python train.py --targets=["scale"] --num_classes=5 --norm_position="sandwich" --parallel_block=false --layers=8 --label_smoothing=0.05 --precondition_frequency=50 --max_steps=10300 --weight_decay=0.1
Rows from block 5, named by matrix and row number. Rows with one number belong to one neuron. Each number is 500 + 25 x the weight over its row's rms, rounded and kept within 0 to 999. All counts start at 0. Numbers have three digits each. After the name is the row's rms in percent of the matrix's.
# fc1: MLP up (model.blocks.5.mlp.fc1.weight, 1152x192), inputs 117-155
# fc2: MLP down (model.blocks.5.mlp.fc2.weight, 192x1152, transposed), outputs 117-155
fc1.1118 100:526508502524462453508479557436471473524524487560524541488501497488492516501511481490516482517463490494493494490512454
fc2.1118 091:493474520482475516518489523503557522493499507485498498489513459430455536481538460507504511523514488529489516530505486
fc1.1119 107:506533488450514518514476484535471526464470483505425508455491481482500468530483494493508484468475482507477486474546537
fc2.1119 111:472492527440529499553455554484480521471524532545518495509458498516514473513472494518488514529510502506495522530478484
fc1.1120 113:510504482513500548506521502491522491486519560512509480471522469493472479488467459546470498521477505532510559517455491
fc2.1120 118:527513531511482527519502451534489527482512468505480489482505493472548478461515478491515476511514500489478423458523507
fc1.1121 088:469502520461487503495496524509511479473515493514486477473524494511490510510478539498524467518470527539513511519504505
fc2.1121 077:545488488486484542503496481482521507492512473457501475527535479505502471530452489508516482514550474490465490523519531
fc1.1122 112:423496543459519481494520525475489485528499531502521489514506478517482520463481538527470517488510486511506537529492480
fc2.1122 120:531492488557489516513492488531486553449513455483471488453499486457519469519518517508532461504519517495475465501518494
fc1.1123 096:518540532513529477474506508478508523496492480530481460507437507516537510464505518524496512499473475500500479444498482
fc2.1123 094:473512525505483484494518496476518508515478560508539453496481503488479474503512473521483500482478513502519493527497495
fc1.1124 076:504486560477502542510470502451548505504522528544487497500494485510530547448523554503489542543493505495507510507480466
fc2.1124 090:534454490475468464462507508482483499481530488472522534512475523489514501479501602470520539513517481498495490515526470
fc1.1125 109:530531481496507497512488513506538503500481484533496491504491494504487495519489557493516483524458510524498515498459505
fc2.1125 113:522474500501508543479507496516484502494511492518495468511512504516493467500506520542460482505533477533488465529519490
fc1.1126 100:449540517521522484497486530492467547524545477547473507493506531480509474490475502494506509518472485510519538511493488
fc2.1126 104:502475492518496534506521479525502496515518515425481496500519504512508462497520526496511465490546510526528454510531534
fc1.1127 091:502510516537478544500519482481530466518515534512513456492463437516503508512532498505529501500504477478525475427484470
fc2.1127 091:486468552485496492494471505507452495470493542482535501464537491483483522491500555513516511473487501481499498515490539
fc1.1128 091:502499520471514496465535526514509512453530479518538514500529523519520503491530511518498496570487530510544515505527414
fc2.1128 081:485440544465446505529516486528493474526492527509536481499561496491532464470499528521517544490533513513510482488487499
fc1.1129 100:510513526546479537448489516493479482535526492511490498526511547561502527493567509537507511469519465487523501498496475
fc2.1129 107:509491507494463515464475527505472493479483524455465481489513531492483483513496557502510536510520474509484509511460592
fc1.1130 093:473486486544521525500500516511483520472457512493478494513481507500535507533519484496530501478518489535469503436525510
fc2.1130 103:523484432507479490484534477459493495486499517519502501476451488497477511490485534489459471481524497487488471524509509
fc1.1131 110:466507504521530493489502491511497495512485482473441544503502521464506495468503503515504497436486512528526479461502520
fc2.1131 109:553447519497441524476526541490529515520532523492479469543495503562513483458451514478493522457530481540483535484498517
fc1.1132 101:453533490515512575504539531520507531466509524494529504490501468529485471494473443503450481501521499495495534494506476
fc2.1132 080:524498501515470487507522515509476529456496514505489500563442506511506476502491430484463453521537458478506515494517475
fc1.1133 089:532496457490508488494525501536540450437532426551473485537476498477510513502514533504509457471489505497536479511532507
fc2.1133 079:479457531478484525515506481505487514486510554562525532491510451470518467512499482530524474547492535479525519457482497
fc1.1134 117:439499532602495515509535496529513496497504539480536524498512491486514534503470460489503487494468500478467496480497511
fc2.1134 094:474495521539473516489483487516495495465509470494492492463544509488484553511499554487537478539502488501490526519496464
fc1.1135 103:527499492484489506477521527509503452519561478507460469485493435495500481548518508537512498537498511503502488481506487
fc2.1135 110:487487537509474522493488489490470497461482513469521499468500515517459529478490550524510563512496497447485507521448553
fc1.1136 101:511505528504491497489515478490535480466524510513481525456525510512529513483487532538477508525525498486502482494528428
fc2.1136 134:472457532472504510506499506490473507468516533516542497510472522516491511483486563534519531475522488451511529494481506
fc1.1137 079:513515534535524519470484498492480485537508445479470454504484501514511500507537509554514512536509528509488467489507446
fc2.1137 079:471457532442460459484477519472498524505511485518539491490512484492466491484475537498500494495490491531496471528477540
fc1.1138 108:527507481493503493510480505508487503506456521539479488479537460476477434512472533506525492473501518527439470498551507
fc2.1138 107:504534549518503523503520520557499522437509470522506501473490492493462504515469501496513517558544501480493502516460524
fc1.1139 103:525475482487492484514526470514544526540569506508515545493556488508495507427510512490495484491516506517499470455508471
fc2.1139 116:514478515493490527494482527505498495475492493492540467526481506521477516503499495504521485442490505495508521509483503
fc1.1140 098:506448518485505484497531474501530493487506539462537493525509498498521515484493519511429536495541492517532474533472522
fc2.1140 091:532503554510492554537496501504465509540540492506532533494524485504469517480459415479496480507520523504515450491502469
fc1.1141 103:475490496517491481498513551511511490519528541522494507547480520501532502477529500473503497493487490503541474497505509
fc2.1141 079:527477530528491523463482553504529505523496517438499510512519528527500520485486513477474479487497466548489486499514512
fc1.1142 084:478506505522530464508469502512458488470505528540509532499456503486510492547465457505453497504506498458492509534506479
fc2.1142 089:504498485503491512493540488552492487457495515514495521500473516524535499487514543492466500502532505471494459492516545
fc1.1143 100:459485512524518498512478473526448481466457538494506483450509484509510519548462433505488515492478474509449493512444525
fc2.1143 107:472513488465452522529506486521478482495493507522489521493463496478529482447472406523502487512520497490512506476519502
fc1.1144 102:504557525522527485506486519485477559526499473550491524487493495471499491478488522485512495502462492518526532479496509
fc2.1144 115:499489477509493527494514482536497507504527526461488487494502506494491474504551505500511464490536497531519452521522498
fc1.1145 072:532529471538479497496510480504536478475529454527432518518460483499534472509509572472463483521514552487455496510504510
fc2.1145 072:444517534469525536569499508507488487459525511534523529505487460472502505521511448543488489514486512496494502450471506
fc1.1146 101:553541521558502453478471504520537472519545485492522478505527432493502507493510543520512490531474517478501492494499521
fc2.1146 106:466522542503505506501514493507508497465498534530472508482501490501475511521463476541492507492471522533466514524476539
fc1.1147 100:513512500539524492491513490507523479465498494522476505504482512503500467502483530499457524533539533482470492468509537
fc2.1147 100:470509539470513532532490478504505497468487507507538511476465463467524483556509501538529496527494529480505520455445504
fc1.1148 084:494513535458473545497486522496520493464528479503459473490513466492492519507493528496508474509454527540500514544512533
fc2.1148 069:493513486461480496478469513468519487540525457468467484484512471512488510524480538500535530479488475521484549540485542
fc1.1149 101:486481499470532511508504503541482465480484493518459479481475501507521481553500479483505503516525490494482479485558543
fc2.1149 111:450502525481503509543502521491524509476510527488521484470484478476495473529497518549527515519486520535501516474462503